python train.py --model="image autoencoder" --dataset="rendered roads seen from a driver's seat, with toy cars, trees and houses" --train_examples=145000 --image_size=64 --crop_scale_min=1 --horizontal_flip=false --translate=0.12 --color_jitter=0.1 --bottleneck="plain" --downsampling_factor=8 --encoder_arch="resnet_bottleneck" --encoder_norm="batchnorm" --encoder_activation="relu" --encoder_channel_attention="se" --encoder_drop_path=0.05 --encoder_depths=[2, 4, 2] --encoder_kernel_size=3 --encoder_stem="single" --encoder_avg_pool_shortcut=false --encoder_widths=[128, 224, 384] --loss="mse" --latent_channels=8 --decoder_norm="batchnorm" --decoder_activation="silu" --decoder_widths=[48, 96, 192, 192] --decoder_blocks_per_level=2 --decoder_block="plain" --decoder_attention=false --decoder_upsampling="nearest_conv" --init="kaiming_normal" --residual_init="zero_last" --optimizer="soap" --beta2=0.99 --learning_rate=0.0015 --beta1=0.95 --shampoo_beta=0.95 --eps=1e-08 --precondition_frequency=50 --max_precond_dim=1024 --merge_dims=false --one_sided=false --adamw_lr_other_params=0.00077 --max_steps=18700 --batch_size=128 --epochs=16.5 --lr_schedule="cosine" --final_lr_fraction=0.01 --warmup_steps=930 --weight_decay=0.1 --adamw_weight_decay_other_params=0.05
Rows from block 1 of the decoder, named by matrix and row number. Each number is 500 + 50 x the weight over its row's rms, rounded and kept within 0 to 999. All counts start at 0. Numbers have three digits each. After the name is the row's rms in percent of the matrix's.
# conv: 3x3 conv (decoder.mid.1.conv.weight, 192x192x3x3), inputs 168-171, a 3x3 kernel for each
conv.0 090:512511494535629537551528370454517467480548516457449473526498395516439442447507462460495555523492479476575502
conv.1 087:520529481411549464518525438530476512583516556547442454503430498422469488502478561497475410433500433461524488
conv.2 091:538539520522525563540613452477509505416441466690453543530523491539571506487382486472526471538453493463597525
conv.3 100:531465535397442299458494487548482543501446421446556480481513453447480457466533521514463513548481563541461474
conv.4 103:468386544526442415470549576545454503522500471406536482497481549548390544496573457462540550463490496528487465
conv.5 109:474490447478482429425693441455485460495503509538546514509442489528525425546564504529478527484519495469540417
conv.6 091:472536454487411502519435538505478495507496488531543573452502479564500557510491522503470500489505571495609582
conv.7 085:520538478497514533559499493541611500641505520559508454442398565529423545538401529432504502497519559461492544
conv.8 099:486491450464483520515557433516512529536515525617468610563536454551551462509552508498507465556479435518463491
conv.9 086:467573534424395449466550474426547529555447495524490535470401499474426565518470507492444501504600467466514452
conv.10 124:537555514487414512476460463505572514445524467492481485631540479516576472473487440452447502425478467493533456
conv.11 085:444494478514486482468466469460529495493508572499475504513508512502585464460533513481521471445594460468557565
conv.12 094:506532525480566457463636431535500495434477424428479529431497456426405567571528479558609553505463541476448473
conv.13 147:415531402561473508441242478536446449552478510347487489513539469531541495388466495506533512515516490485503496
conv.14 094:484451485490554491499471467557444469533540499487499537567442434527563469515435509469539542533542535462495464
conv.15 085:526429459471582413442521492550521474471478568401479526463545512502526557556481572453399441495489507499521558
conv.16 096:601503523440586461509421496528516488502505522559499510573523496538546388468590499475543426442413505477567467
conv.17 081:523507424474370412507439580559475511559455485564572535479527501471473536447607474529592500494458518551490546
conv.18 089:531600529429364432501499527443472505492486482566532481476455536426517510463533529511407467468409556543476496
conv.19 119:551528506508669600460481501434510490480530502526444492328211466438309457539562461479520547507470468491557506
conv.20 077:495506581572560491487599515436580477567434469474496492539405551481527484526511543529477449428473436461566490
conv.21 075:492501433463574457498504493475540543548584515526531516518512463484428519517406523476580505509504505488445560
conv.22 093:490562573531579511520523440495537552534479518483460396481498457532561513482480488515461516477461443490527493
conv.23 083:522606474504450537476486499520469491543515526583477431433468492538483442486555517458505542532566532460456543
conv.24 091:486510435568564455510491482487446582478439522509564474484439589504425576516442535551533492513523532488503515
conv.25 096:517527553484418478526559576475505466485525532509507514496471506547459510441454484585454426572477452472482462
conv.26 090:460399423527544569525396443523471484448429523539529498478515472504469488542464530463567473461559468478420468
conv.27 086:498468621439567522501447524490444502412492519502627470557463550521542531557437553509511439480509455547549482
conv.28 109:584546540462498468500435543523571532463456546472476508507445549511565540520487495498439441480415495538506530
conv.29 092:532526518518600564533524437551515490527501533514579515449528519477517447493528495433564472434690486439470494
conv.30 094:519576478492526526538409488524509491457475497455546536527522538488440556563431550515472496510414492484389529
conv.31 088:517488479571546503485433523484558493533498526507481528533541476510411496582515477491533525465465511465551463
conv.32 110:516538570561421520552456544477461494430477456597544494492460520469516457559488489507577538483422569467484430
conv.33 065:494474483564557555532465517552531568499497466528496484436477450505438495470495546533439533428533450530443576
conv.34 085:437609504510653488514475516472455471472595554491573540492427548516433551481589505528487510490496487508464502
conv.35 101:570579478514559529624510555523527523508425461471432412481477485565591480522539530528558536563422473522412488
conv.36 085:435595491424432496434520473498504504467489514415457494520484538433580476485588535466526479461454536507469473
conv.37 102:472562560504533542521489519475434448572537509556458416449444408448560491463425500497486513438431483475449479
conv.38 120:471552490478536401459280463501489497521531529523479548571563458500624497563546479485500535467418470503574524
conv.39 079:511536529546378542532444488584566482485473555568539498499484462552561559510436504534470493532478502479445505
conv.40 084:494514557502426492470428462517451480473620523514397530478530506547472471505420449473477463468412506485388441
conv.41 136:502575488498614511421491596567451443512516530461521521500514479591414430567547553518471484468486460482486557
conv.42 145:590416584437495547528416481538525554468546475530471552481484485477539502511507452477500502536627564498556514
conv.43 100:515437557525552490470500504490451470536551491501546522492823486506663501530501468503556473531710501458419501
conv.44 097:462432506554525491443409494496516476506478499577451481491527441517445494522508545501507494491457450479434505
conv.45 091:436485498492550566459399466526538517436486452397482449480552448465558500508554535504561460479412500547511544
conv.46 092:493461478557484481481459590448435519450526512426376475538458454497409542500489457472560525464478499549524554
conv.47 084:502351512529461470500478492500474492517434447507516525518492522540593472536436523557470531494557559522467481
conv.48 101:531444473432524550463404458525429529558454519479517492527503555466304562484535520474523504489539472445611538
conv.49 069:487315456529498421510500476567437496497562518468545459472544512499475539433433497494590541535512493502551498
conv.50 108:509462460468541442543621616493482525436519536584541466487506536496433499558528518510480529432415524498636462
conv.51 114:471507549520593387567462530510515488433474514496454511415524432438551492466543508536510492533526445452471472
conv.52 070:483515414488487581501425453490515517485582468499553587479454519471606517510535500488441488522534450541590431
conv.53 119:505363542498449477478479413512489505490459504520520402562466501628473483533418507481552518471578494463488511
conv.54 091:509561498488540502517478538456479507474428460462440470526420421464462411502528496522486507520394444550496489
conv.55 073:584546578490606460519530584434550545542552549565507471510551513553383501478455456514494522540490534512640487
conv.56 075:487453525502436523532571518503494497490590553492571487537524504507423505596601492509491525462415457463485450
conv.57 075:557493569470431555531467573459489423566524494431559441560506453541549517505525482442457578436628546460438517
conv.58 121:514620549462559463491428512493569511475562523532457458489509539457411597518491519473437507521375556507476534
conv.59 081:510502473545544514510511505490521497525465463593495475422500456493684498538477485481543542511575495484472500
conv.60 080:451453546460579490511547402458427534422524592465532449571568489501518437487500433568482519475466524501507462
conv.61 098:484467504477220456446480498501479505513483526491512471487450493472483453538485529510528487484455459485522409
conv.62 072:483477470511511455500434453545505501454434436632533454460495559451553533530445547535457544428452503487506562
conv.63 089:398338583460511544537538507522522493468506514550460529499557492462579433497525564564491481456554564458490485
conv.64 103:509494435510400404463496448522522553530551496501519486545590471502483545454432488468471463528534469500398516
conv.65 095:463365462511815474506496518503489476566438532456490501532489486485558497540536440501539480500585513553637515
conv.66 092:510495444513483459555541515580461496513532486574547478587476424490508553483476423492461543491463537534465552
conv.67 111:470401506478512517609267553475526542557554502497500517449443416474616554494424531544514528451475483473448484
conv.68 080:472506486430436562526508488508464473489489518513565491497432568446503509469470506454507546564495524520519466
conv.69 078:553556439460484512474433491479504478546496558603533523553481448513553517513547476551490539463308441461476524
conv.70 088:481387410505468482483479435438469488535506491514444517531464472533537500499519493474516558472534497551555555
conv.71 084:557449468454581392470544509462487445394376439532510478608612457557500483509519488542526592452459473449509519
conv.72 117:482538491502499512519500459517510560488538526462515574514494523510424561448426488471526473479424340522541528
conv.73 075:527555534544393504498463448571513527549510479559485451478464535400473583491461508499421458528399461473370479
conv.74 125:493459489351531457463499402496521467516534579437475557483390544510464541516466475534560522441588518445506482
conv.75 116:557492472468345522454441487586465518508473491486527532480615446530632441496462429542472527540547533463482471
conv.76 087:582571498569532541501664528553485479439464477588532487492569568430508512502491594497528530414399555472508468
conv.77 089:473409445444544436525508498568517521471476497375547465496501496543589479458543444506506493468624530508520538
conv.78 092:556472494419509466536517492496412507513523470430537482514538564494497527552444542504476528551525477505424431
conv.79 100:491376428572531547490604474524484508500511521560537584572442467432343507546529411512433480521473524553526508
conv.80 096:562563517553331501464459458537459482489455496597474540528371475521469536541475520518513457483543510412465506
conv.81 129:417221391480497519504555501538510529535485498463503429481446458476456435486499502474501390432441432454490490
conv.82 112:523392511448295401498490572449520537476512500516489454482378543458480556519635520554474463537533469501427412
conv.83 077:446460517489492547534440625414514504529496509512543466503551466553493475525519501480515519527590596544553464
conv.84 098:565386486591654637503498520532542467587533578537534552501518514458484470457508570483508523485422473506517479
conv.85 085:556419535489568557609420447525496440485576466551475540528588499493422493492539463532468474433490509534608536
conv.86 135:366511514455393439558467488496506452532459500497490527526531478510534518513505479502486516531562423379497455
conv.87 092:476424443529515476483360556474527476531431514554425494569589523500584483493519574517476482498578444498388478
conv.88 138:525503497525574480487582538520460489492535554463423457493471543528499567580506570516483464568514537470481509
conv.89 087:422525485541582458465523483508455536483451468449499515441466520478413468461498507557509561496469468481518473
conv.90 131:368420659434547524464550467516496516503479443524526560466512526499508553533521452494551500545504475525511479
conv.91 117:437477475522520499477564476504519516478503515499544576540453457372403545563503470515531461474469511520514554
conv.92 087:460568495499494512431483535503456515436440521361512507537499529469408545472485535496512511489472562537538541
conv.93 104:460469455523602495488451542543501464538491552509576483562434507511546465486499495466575486502534456536497495
conv.94 101:534527522450527451479579457586548522532475487508540556468514531529540518519547478535480506479541577526429470
conv.95 085:531533540503476579497439584496574466478474520534491432563489490482487548476483504477438387514540535460401440
conv.96 089:460476478459512520514520527506454461491531448490531445448519494546579556503549483529479497436633515546475530
conv.97 086:422584465432561572571448560472491527531470459367551485497553461490593427478482472570470507540517527497459489
conv.98 097:435453479435489534509546493502512510408511489551527491559510502547561472543519477471542534446541555475513499
conv.99 140:441521531523522492477436530500467464548538555502468488538573446431470516475383492531518460394510484487517483
conv.100 134:567646569603499507534520544569482448493564503603484506479441477497500509493560495489360486479560491499532484
conv.101 119:359522522538313472569448443508496527625463461473498526484579603485577540440511527555493501490495495543471489
conv.102 124:543513460599437442378574519533498510490459490561419546519551433497480574488485424452539482477478486502452461
conv.103 101:586451452590439360610505531582607467568499528671461525484508468571522477553516521520537554432480475515462478
conv.104 110:514522470530490506515397515463484445497504500470529505523454504513582539473474485509515428503471484512356482
conv.105 102:517518549456516513536360473520506526494460509461516494528502513542542528497549533483552520544561421540570527
conv.106 117:455569598519505463521483559550462505496466590505565442472498522478514484491532493515507481520563456512455595
conv.107 105:537511462494574472520496466517516504431496453468448454493411566521512510468512504456541498538465720505460519
conv.108 116:456638509610544589505524483467495460436456513549553489556532440509586466476453477540565474487598529493568514
conv.109 076:469542585465435480485654417454501464497483505454455485535521521513448494563531512471521507466411563470649472
conv.110 088:466472551509493502470434452427537506378545524382587538527522564524576508467519504545558473458430468473433501
conv.111 133:507555499477535493522492515549498518510452463418513438489564534441473491427344487503437452514491476408459413
conv.112 081:570433435538572437477472538547466476514566463422552541543659549464573475420523541466423489552726487443459451
conv.113 084:457552475541660505464400536497465562482506457514527472494529423565588614545535521459410445496613511475553493
conv.114 090:466494470563561508487549472477501527544530487445481580524463521524421570556503411498486501564458461440441637
conv.115 094:533485530508440538470446436545410502570553501478566499434574482450410475502523495461607490517573450448468430
conv.116 070:567558483435368539540471512542487488511511509546425419533463524421526512478539469471557525488481514450572447
conv.117 095:478463499463379464471500490526486509590439480557486504558574481467410493498593468507516423582618484488578466
conv.118 102:510522448479553542505390432486540476507513503481571588505413524450520515499437482471503477529504517468500478
conv.119 096:516552510509512536471471524463498564513441455476554502460470564529460540542511555471549524463556495465551516
conv.120 096:504272421482627413403492441539589475528480553429398589546509526595511592410535495457490502513531479484569533
conv.121 097:446426531503439550387544500479482498517493443504502446505503504494439504511516428524484495481411483423636568
conv.122 068:555464451541517506523539446510496527484470463395440474501522430468472507514489477448468482523568414471501447
conv.123 086:523440440451576445541567487482472477490503515479430466497514463496549522471513473461489468488339471449510492
conv.124 109:443482495528443463516464511482500432510429508462530446511514434465587438576472464499480603434672473502559409
conv.125 136:552465527488388514499526543427531483459482446497535429509420518491409508506411596479514452522516487493425393
conv.126 081:514498470472502487486521526489638514511543501517513587453547467465512462435450541457456520510505599557579438
conv.127 077:412278532471445446464451475526480485499522513548483605464503520466495504535510477514537469483560521471555434
conv.128 142:559448400484587511510522524479463465472593472484488502551527434479568464487484520495531516528475470499476474
conv.129 105:546435439457467480519407490449461512489468481399508533504488492577480526517562484496522544544561494535497507
conv.130 084:564309501518515453499466564546436494556466515485473377397517430545370442439425430494539440488538553542545534
conv.131 123:507428499453580465472439428492439490475538500584489514442495507379227510518434513477477446465531485486547480
conv.132 078:478505476498492495550463479502533537542467511462473575439476522524492497549573579460483497510507493490557542
conv.133 089:498653509530749435505483605467580475509496462485513460523571449518670463432510467479543483581641586474426548
conv.134 107:494500532449475475496438547551548497540544576540480530535546464521507537523490483465499489493571469502491487
conv.135 105:525421587513549520479602483517453500522529529511542509508530446422447495462542450457472452505518497511435473
conv.136 113:452537496603616455476464507555582546463515529475409543507475489515592458507484521504511543552572497527466514
conv.137 147:639549500502512475472503507488554456494520525548520458571481499502490445515481482395542428518462516478526491
conv.138 076:436554582503504521483465545440435467562502390458450480524469497571632462567450496502521493508509510458514455
conv.139 071:431536457482587482468410581480478526463466501594511537567550485566456472481514546527565556461408484470462504
conv.140 113:476543546468433535555536574485474505484502389446506489582519535398507482495462498488482487473468538505551515
conv.141 107:479320459482571475524513402530485473549546491539498526472533479492476520506380534499502546489578475534443448
conv.142 109:563532390437380563488387431541534491488503542532572555538516487504529552479462424485563524459579532431433460
conv.143 087:574562493574342424508537505516517504464529515428475473445478502497526488474578479474507465502636518447561510
conv.144 106:479344506506559580494482384535425549463529459531524394453458384484587477428493514543527496456530482506587484
conv.145 077:505434475526502525500439431510581495511488505518527580462554442502556500460521536495507508469605428484508469
conv.146 095:394444477348243502514491506543377532498501522561511490482509521427466414513461456499443501589446531510524503
conv.147 113:516502565467475613483523470507551569493516499545474627525550518519506560484544491453442506564513459479393484
conv.148 109:540532547443481537529471521535542475362443487400456495461442514604508534482453472467465442509449507493440447
conv.149 081:364473547423273444443496492491503541536451495495534508525534520570480482477537490508421526588491527419553520
conv.150 115:418609501678554533539468519453481506547459410621531527468550446487524494463509515417552531501440525473527474
conv.151 133:530552493509519515373420511560459482600466453529541523509518459462471454523640417554574499500586529598610536
conv.152 102:530464487569440483503563473532476505526454513446491518430571551465489522574393503439418455519499481477416452
conv.153 095:510621499503358399513562520547585463441405528424526556483605502431565402439422569489549499584485503514489532
conv.154 093:486496505540666470529576567502487506386488473487447530499515436464457469563472524512520556529644503474434541
conv.155 079:447493485434564557441564566494443521517501475564409579463534529491514544497558561513473476480442430444460465
conv.156 079:580478531465423519526516550500555481555461504486598528504491446513604466478406440514561505544477551444499563
conv.157 104:440409433557518528523496518460472472513550483593535429512569412542534514528479415554476568538574534565586513
conv.158 101:511474574418541520469488521477523509407448509388508557512414483508474499498370512496473483537483519574442475
conv.159 091:524487492473565531491553403526447515494494521409568471511553479482527448539454487538541476470777584483548481
conv.160 103:518509428471504450504513566539456458525537444519524453469535389451544468495438521488575474561561487524489541
conv.161 102:509496478505444511578385509560397511529497501545480504467412523555514514505424527524457486493596521534558507
conv.162 091:546523543504423446536478500472465530551457490556452479513503528441500425524516514483441528490555545508556410
conv.163 093:462430453541499453508463405450593455445454474557474448542576468498489424422312443489430470503486534463583567
conv.164 078:555522560492498551458511518537508501566487554457525525505455557390496515437455533485543464398501497496402496
conv.165 096:433469532461464471464478543539536449522531504524458506470448508489395507552522515495432514501487505538569486
conv.166 096:437503495551419577501562498504535529535535467584547458461506484436587510419449533491536476555489538454511459
conv.167 099:425437497543326489493395519483450507525362500565481513493427533523484517477578483508526530516358495502452522
conv.168 080:478382446501643506556481477510514488480488572533512498475515521513407549495523463527515463510437472433426473
conv.169 101:599458579527494483595534427570512497535568499568544525550510541433586516488541424451494478483500529436481468
conv.170 103:540631506574253437490529533458546486493570487555522530514494479456350469509440545443483500496356541530411577
conv.171 106:402562429420570397506431475474477492512504510383527461465450501533395400506556492489558548491452507451607459
conv.172 125:488507497469433460499326413517455494533524454544539502474531434500497451583495457467498543473568458514505478
conv.173 105:560585514371466551448506520472466489545508510416479478512509505541477492514481482498423459449414499512423595
conv.174 139:510585426498362439503547494546515479482492534485517474534533597591432451549454517438480500471527445510511529
conv.175 112:631538520530452531517503511469534465453456527505504445496479545509489477498500471546613536423401498502476520
conv.176 079:492643535434570537489536496487506517474511507580482494450507425563447489532429555503472551484320516500538488
conv.177 102:501534453530449525492556479519519518491551489460535472490492380462553292412440520532614479546572493475486481
conv.178 098:500483500478486490531573557442470492460517532426589476465509482479530475488464466510510477480493528526480463
conv.179 098:494511511510633607526470549531451542441480473479479423510583459496599512521437502551498545440460515495602525
conv.180 086:499395485469547481512588501526543484539467519499556523500518462521581458534568504492512467471558522556475526
conv.181 077:510559509544559453516476434440544521494469539521538532484550502462553516577516563510465466445522482466568450
conv.182 146:493473487520562594507299424509521473480478524403515512457492495519383506422476652533528456499502478479449500
conv.183 082:475545488481510508393529506546458476506495396501442522545547539503491505500544474537485525515477507561505554
conv.184 090:565500537552589447485575564536577480538515500524507517473531527452428558503447522467497453444607504583604500
conv.185 117:550461451507565412511490560522505499505481523493534440514342474485402491478371562417386471530497531485519492
conv.186 099:522571565539520515513523457481408484560520508447404459536509495514399504512511530478500493503451426483538432
conv.187 098:473460460454707474519365549459502517435505481470429500457493476563616499502471476413540534482538443500571458
conv.188 110:546514488445511375458543471537544487576490534510500510611617436622494381590519483470554531526536495469562459
conv.189 120:534489515494446477518503577428478467491502499507486484513488582489529395474456476536555498495594542547528514
conv.190 109:494395525500558453485546502473598467517480498362569534515492503547532492480508519470558431507623538535504435
conv.191 080:582458521461600534527465422510462504556487492437471509505591501456384477593504479493546522512560490466453455